Weights of a small sound classifier: arch tdnn.
Rows from block 6, named by matrix and row number. Each number is 128 + 24 x the weight over its row's rms, rounded and kept within 0 to 255. All counts start at 0. After the name is the row's rms in percent of the matrix's.
# conv: width-3 conv (model.blocks.6.conv.weight, 256x256x3), inputs 0-42, a 3 kernel for each
conv.62 101 [177  94 119 124 136 146 145 139  86 135 128  87 178 183 143  81 119 115 141 160 134 130 170 145 119 107 150 129  80 106 128 116 143 125  97 130  77 152 126 138 140 112 125 135  77 128 107  98 149  94 111 193 145 135 131 150  78 139 107 111 170  44 155 120 106 108 150 105 149 113  54 139 100 143  98 123 112 117 119 108 110 129 119 145  99  96 143 146 112 134  78 113 140 132 129 104 122 131 139  92 158 161 131 164 147 133 145 118  98  98 102 115 135 119  99 128 113 182 182 159 101 102  91 133 158 135 102 126 101]
conv.63 091 [113 132 103 118 168 120 123 152 122 128 117 130 101 149 123 133 128 141 163 100 108 156 109 123 153 105 139 125 140 144 121 145 100  95 117 133 109 122 121 125 169 124  98 129 131 106 139  90 161 109 131  99  80 145 129 128 110 146 120  94 101 119 122 124 139 129  97 152 113 138 130 168 108 156  87  87 129 154 129 119 121 135 121 135 143 145 105 130 147 132 118 178  91 117  93 175 113 141 163 148  99 132 126 156 113  97 124 157 152 121 124 117 157 149 103 157 144  67 125 139 125 111 169 154 105 117 143  93 118]
conv.64 127 [106 118 107 151 117 113 135 104 129 133 136 112 121 111 110 118 143 119 121  95 132 171 124  88 148 152 116 111 156 106 125 142  86 109 119 145 111 100 207 134 111 150 127 151 131 108 100 168 108 138 131 106 148 133 167  86 169 176  78 177 166 142 131 147 118 112 157 137 119  91 143  89 152  92 131 159  99 129 124 142 161 148 133 136 109 163 110 123 142 122 138 107 143 126 102 117 127  99 151 140 101 115 147 137 132  96 122 145 132 133 118 164 116 146 152 129 139 125 144  95  93 145 134 134 119 130 126 111 142]
conv.65 089 [ 92 138  92  99 151 108 109 143 131 115 101 183 168 107 139 100 160  94 154 135 149 106  79 112 114 171 169 116 123 119  73 129 102  96 128 103 111 162 172 133 101  95 169 165  86 124 127 108 114  95 128 120  87 138  95 115 126 122 141 125 146 146 112 148 202 148 141 128 174 100 114 146  92 123 102  93 133 141 112  88 128 122 130 130 101 123 151 100 118 142  74  99  92 112 118 140 127 165 129 103 116 145 109 141 130 127 106 105 152  99 141 116 124 187 166 122 130  85  91 119 103  95 118 148 186 183 142 137  87]
conv.66 087 [121 122 101 142 140 178 153 112 132 166  81 144 135 113 100 135 117  94 173 166 106 131  87 102 112 148 103  75 139 125 142 172 109 123 100 118 101 123 129 121 109 153 112 140 105 147 202 144  91 161 139 114 142 142  80 133 166 156 112 120 123 156 129 120  44  96 124 129 146  98 160 205 141  91 169 134 111 118 181  74 117 109 161 135 136 114 160  73 160 105  73 102 118 181 129 139 124 125 145 128 141 112 144 117 145 103 144 111  72 116 146 159 134  99 164 110 139  78 138 148 122  77 128 116 139 113 130 116 146]
conv.67 103 [131 128 154 127 184 108 122 169 133 110 121 140 112  73 172 156 144 120 112 124 151 177 113 158 129 128 157 110 151 145 110 187 155 109 153 150 144 142 193 164 158 172 113 152 128 139 145 166 159 169  87 177 103 124 101 147 115 148 192 122 123 146 143 175 136 144 120 140 158 121 150 109 190  91 125 103 134 143 149 171 151 147 133 102 193 165 103 176 141  97 127 113 152 130 174 111 131 148 122 136 119 130  99 130 157 124 125 113 145 112 119  82 144 113  64 106 107 150 135 122  95 170 135 116 128 114 161 102 118]
conv.68 084 [124 105 130 157 145 153 122 114  98 156  90 166 113 158  95 111 143 126 149 128 125  93 119 128 122  97 146 110 194 110 104 142  95 122 132 146 130 119 124 130 154 179 131  98 126 144 146 116 154 124 117 111  95 115 129 128 172 110 119  89 100  76 122 146 121 126 164 119 125 136 169 115 118 156 128 151 137 159  92  92 123 156 108 129 172 121 144 134 145  94 159  89 121  94 109 178  86 116 151 108 141 148 179 138 129 142 106  94 142 119 143 212 114 122 120 171 145 106 165 101 149 150 152 117 109 148 131 147 163]
conv.69 093 [127 121 125  94 132 125 149 153 118 101 108 101 128 123 110 128 146 130 110 122  98 135  87 109 105 111 154  95 139 101 119 112 100 100 120 124 106 137 167 115 113 137  70  78  81 126 126 133 131 125 126 107  88  54 158 166 138 119 155 144 106 100 122 169 109 140  87 109 106  95 100  88 151 129  98  98 155 158 121 161 179 139 140 153 132 135 175 100 128 128 123 141 114 133 109 109 117 134 140 127 142 110  80 117 170 134 102 137 138 100 120 135 147 175 159 120 116  87 109 130 145 113  98 123 125  97  57 107 120]
conv.70 084 [168 179 113 108 166 160 131 108 169 120 118  91 106 128 135 134 125 123 137 149 122 114 117 152 164 160 182 120 164 129 159 115 144 156 138 112 174 135 110 124  94 143 146 146 190 114 149 127 136 133 109 150 139 154 154 108  95 160 138 182 127 129 143 118 105 107 109 127 144 126 125 141 140 135 126 130 163 132 158 172 153 155 166 137 103 119 165 126 146  91 129 146 148 142 124 106 121 135 144 173 129 114 120 128 118 150 127 101 110 159 133 110 178 109 112 112  80 123 152 141 128 158 142 206 110  89 139 125 172]
conv.71 093 [ 92 126 130 141 162 100 117 128 109 151 123 100 141 117 121 147 169 120 113  96 143 122 148 157 156  96  98 165 131 137 121 122 111 133 142 108 141  85 130 145 118 153  87  95 139 110 137 145 157 139  83 112 118 109 142 146 118 125 114 147 111 149  58 109  99 129 128 126 136 112 106 145 126 120 124 108 117 131 129 100 103 115 147 152 127  87 120 125  82 150 176 144 107 165 167  96 174 108 110 126 143 152 145 115 115 114  89 132 154 113 115 109 123 150  93 102 155 149 154 126 170 155  96 124  91 120  98 129  92]
conv.72 080 [129 158  99 172 139 125 109 116 111 161 122 112  95 149 130 129 117 130 154 179 125 125 149 156 145 145 112 149  83 106 157 126  88 107 145 145 103 126  96 143 123 155 129 164 136 138 122  93 154 112 170 140  75 159 148  97 113 129 136 131 105 114  94 130 100 128 159 212 105 120 141 139 128 108 127 133 154 139 139 148 126 158 124 150 166 181 128 126 137 141  81 133 162 112 131 123 140 112 117 112 173 141 101 139 107  96 119 122 114 133 103 115 107 126 101 137 151 126 149 146  70 166 146 132 125 119 158 121 123]
conv.73 087 [109 127 165 108 133  93 131 123 139 140  96  97 144 127 138  90 114 140 131 124 131 132 162 159 101 108 110 129  97 164  96 125 105 123 110 115 126 166 116 141 168 132  95 139 104 142 116 130 129 134 114 154 100 109 100 160 153  85 114 127 131 139  73 145 100 108 106 116 116 111 141 123 137 120  98  88 112  90 129 133 140 112 127 118 123 102 126 142  95 101 128 120 110 142  91 151 110 128 145  96  93 131 126 151 134 129 146 139 108 122 157  85 107 106 103 109 168 162 124 160 131 125 117 125 121 132 118 122 131]
conv.74 102 [123 166 139 157 116 150 148 118 123  93 170 142 129 182  80 132 133 109 155  91 149  89  85 108 139 128 139 125 149  74 134 117 115 112 143 105 124 125 153 130  99 147 175  72 126 109 122 136 117 108 156 108 161  99 147  92 172 135  73 166 158 131  84  85 156 130 133 120 180 110 129 114 117 155  80 183 147 114 163 109 187 125 140 153 145  92 126 149 140 132 160 167 108 105 124 130 104 130 150 130 117 135  92 130 112  79 127 102  93 122 137 141 107 131 145 115 165 132 144 122 154 117 145  92  88 173 144 126 168]
conv.75 093 [172 116 109 138 169 150 109  92 124 138 139 148 153 122 103 146 180 105 133 113 120 173 121  98 119 161 130  89  79 120  99 115 147 128 114 125 106 134 155 134 176 117 118 158 122  88 124 140 138 136 151 115 141 103 118 126 128 138 175 167 112 127 120 122 152 145 188 120 176  83 103  83 130 161 154 102 128 189 112 120 153 135 148 108 133 109 124 137 175 110 133 136 116 111 144 130 156 123 153 144 124  92  94 139 111 125 103 154  98 142 133 114 106 100 119 136  95 132  90 150 104 129 159 107 150 148 135 129 146]
conv.76 090 [ 92 150 138 148 154 159 128 144 115  99  94 113 102  99 101 151 110 114 122 133 129 114 162 154 165 121 128 127  81 138 164 113 147 117  99 138 187 115 142 137 111 125 153 115 145 116 128 147 127 145 163 181 168 116 126 113 173 125 140 172 100 111 116 133 148 103 135  79 114 114 122 147 132 154 109 165 206 114 119  88  98 141 149 142 139 160 122 115 135 128 149 130 149 108 121 115 141 109 152 148  96 128 131  95 153 134 150 130 117 127 169 139 148 116 138  97 129 180 177 128  99  63 157 155 129 126 114 174 180]
conv.77 093 [153 151 149 137 124 148 122 150 169 144 175 142 145 127 139 145 117 141 149 150 107 164 187 144 156 166 121 158 161 130 113 117 115 127 112 147 151 113 150 150 154 130 166 122 125 111 119 129 137 116 156  85 127 150 139 125 115 178 160 154  94 130  89 127 110 142 145 154 166 102 113 104 109 158 148 173 113 131 163 179 134 146 149 170 139 133  81 133 160 160 105 143 136  61 125 118 119 111 129 118 140 111 139 122 105 162 144 131 129 125 127 121 133 118 190 100 124 116 127 145 141 127 133 137 132 123 160 120 177]
conv.78 088 [138 151 150 155 147  97  73 146 136 146 140 140 127 130  96 143 140 165 112 144 117  93 115 125 126  89 132 141 135 121  90  68 127 159 164 108 144 150  53 148 128 142 146 109 143  96 133 129 107 132 122 157 110 162 106 117 125 106 158  73 123 131 156  90  86  90 140 133 112 124 108  84 137 117 115 119 142 143 115 109 112  89 160 145 134 163 149 141 122 152 123 137  81 143 115 169  86 154 125 172  73 111 128  78 108 127 132 142 115 129 108 181 111 166 129 126 162 106 134 146 128 150 108 185 184 128 187 134 113]
conv.79 096 [170 137 109 141 130  92 145 121 134  87 133 172 147 110 145 107 137 131 155 138 118 104 159 143 118 134 144 135 152 194 123 130 174 116 126 174 118 162 131 116 137 134 133 112 109 155 122 107 157 149 157 169 106 157 108 156  92 136 119 183 146  77 128 161 181 152 145 116 184 127  88 101 157 135 128 150 115 155 176 131 186 140 158 172 109 139 134 107 132 162 176 116 156 112 130 160 128 135 136 126 144 170 101 105 124 146  62 113 177 115 152 145 139 107 118 191 129 144 148 144 103 129 149 116 133 119  97 161 129]
conv.80 097 [157 122 144 112 127 164 110 142 150 144 153 163 109  97 133 120 111 100  65 111 124 113  94 136 124 134 104 109 148 139 134 127  94 137 113  87 119 114 108 196 129 132 167 103 127 110 175 104 149 155  92 157 150 172  83  99  73 166 105  87 112 115 136 152  84 106 102  90 140 119  91 148  98 106 148 112 130  97 135 131 120 122  98 120  86 125 128  96 112 132 122  98 115 143 115 116 161 118 122 130 173  82 123 117 102 102 127 117 163 123 100 127 101 129  74 144  77 131 140 142 127 146 135 128 166 103 119 138 122]
conv.81 108 [110 183 141 124 159 126 153 107 153 131 126 127 126 127 129 137 126 103 136 128 154 150 155 150 144 141  94 132 120 125 102 113 140 110 131 143 138 173 124 143 155 151 116 132 150 148 132  83 133  99 127 145  95 176 152 106 134 124 113 139 177 158 114 133 134 151 166 169  91 135  55 163 139 111 135  98 121 145 124 170 129 143 169 118  96 114 141 141 195 148 128  93 153 164 137 124 115 143 123 149 123 126 154  84 123 110 140 165 107  94 119 115 124 137 198 135 120  91 116 110 125  77 139 103 135 129  97 159  90]
conv.82 073 [106  90  99 113 123 126 101  93 168 185 124 155 148 160 113 141 133 140 128 166 122 138  96 105 154 121 100 141  83  98 120 131 115 123 124 101 138 120 137 149 160 151 117 147  74 112 136 129  87 104  94  89 114 138 123 136 167 144 162 117 133 137 117 121 124 106 157 123 137 113  96 153 130 158 115 159 147 135 128 123 119 170 139 134 148 132 144 135 126 117 124 125 115 117  83  72 111 106 105 127 109  99  96 117  93 154 130 172 138 109 130 183 131  74 130 135 161 112  97 137 117 142 187 165 142 163  99 112 146]
conv.83 098 [184 135 161 144 170 112 107 119  91 113 148 123 160 111  98  89 167 142 102 123 148 145 121 111 115 149  96 117 136 135 128 102 113  90 145 138 131  88 136 171 122 126 128 145 124 110 136 134 133 101 104 125 157 121 138 123 137 107 122 151  94 115  81 133 128 146 178 123  96 154 113 125 147 126 126 133 145 113 133 164 125  89 137 137  86 119 133 116 119 136 117  97 165 129 113 112 125 105 122 138 116 139 122 115 130  96 127 130 122 126 130 107 168 154  96  96 180 131 114 117 113 126 112 134 101 108 129 141  74]
conv.84 093 [111 115 120 136 168 132 142 142 105 129 140 138 177  95 147 145 101 162 123 117 113 143 131 116 142 150 150 142 109 133 104  59 181 148 130 132 149 149 138 147 156 161 128 144 113 149 139 120 125 146 146 107 115 119 110 149 118 160 137 134  86 115  85 123 182 161 144 131 145 119 125 101 139  91 111 101 134 138 162  82 118 154 175 102 137 132 136 153 108 138 177 113 151 179 123 121  70 175 117 120 164 141 125  99 134 125 139 134 114 119 121 114 115 172 207 116  92  92 152 119 155  98 103  99 138 138 132 123 188]
conv.85 092 [141 116 132 146 167 144  84 140 130 112 118 137 113 117 149 139  81 128  93 152 176 111 132 125 142  93 123 179 119 130 129  98 145 140 130 140 125 124 137 127  88 142  87 139  85 138 131  90 122 118 114 142 116 119 113 115  98 138 135 126 162  82 150 156  92  72 149 141 101 143 109 130 162 156  86 112 128 166 115  84  88 119 120 106 117 121 171  92 159 162 138 119  96  94 106 126 128 149 118 111 107 126 115 149  99 127 149  86 112 127  87 147 135 128 152 160 145 130 118 140  74 161 187 117 143 162 123 149 172]
conv.86 090 [120 213 123 161 109 103 160  95 145  86 161 137 144 128 111  97 138 145 132 155 146 117 116 130  92 142 127  97 143 136 106 118 131 117 125 134 133 139  95 128 132 115 161 112 155 128 126 128 143 128 147 160 126 107 107 143 131 148 130 157 114 108  98 141 162 108 118 124 134 165 137  84 141 120 106 109 106 139 126 119 141 157 130 130 112 152 150 148 117 104 111 170 101 115 141 157 149 140 110 121 122 136 104 135 126 156 134 105 110 116 132 116 136 158  85 102  75 135 122 108 154  95 132 114 138 132 156 141 146]
conv.87 099 [168 114 109 129  79 164 116 115  97 133 133 130 104 123 105 155  79 138 117 116 107 135 136 124 157 137 108 136 108 128  82 147 166 106 169 115 142 106 132 102  96 183 128  85 158 116 113 136 158 128 145 162 142 105 148  93 147 142 132 138 136 120 133 125 144 162 133 145 135  93 125 109 158 110 109  83 133 142 127 132 105 138 132 127 179 102 128 113 167  94 110 130 132 110 136 153 132 119 124 153  92 114 116  95 150 122 129 124 143 102  96 113 145 148 188 111 147 111 108 132 144 101 119 132  63  91 129 126 141]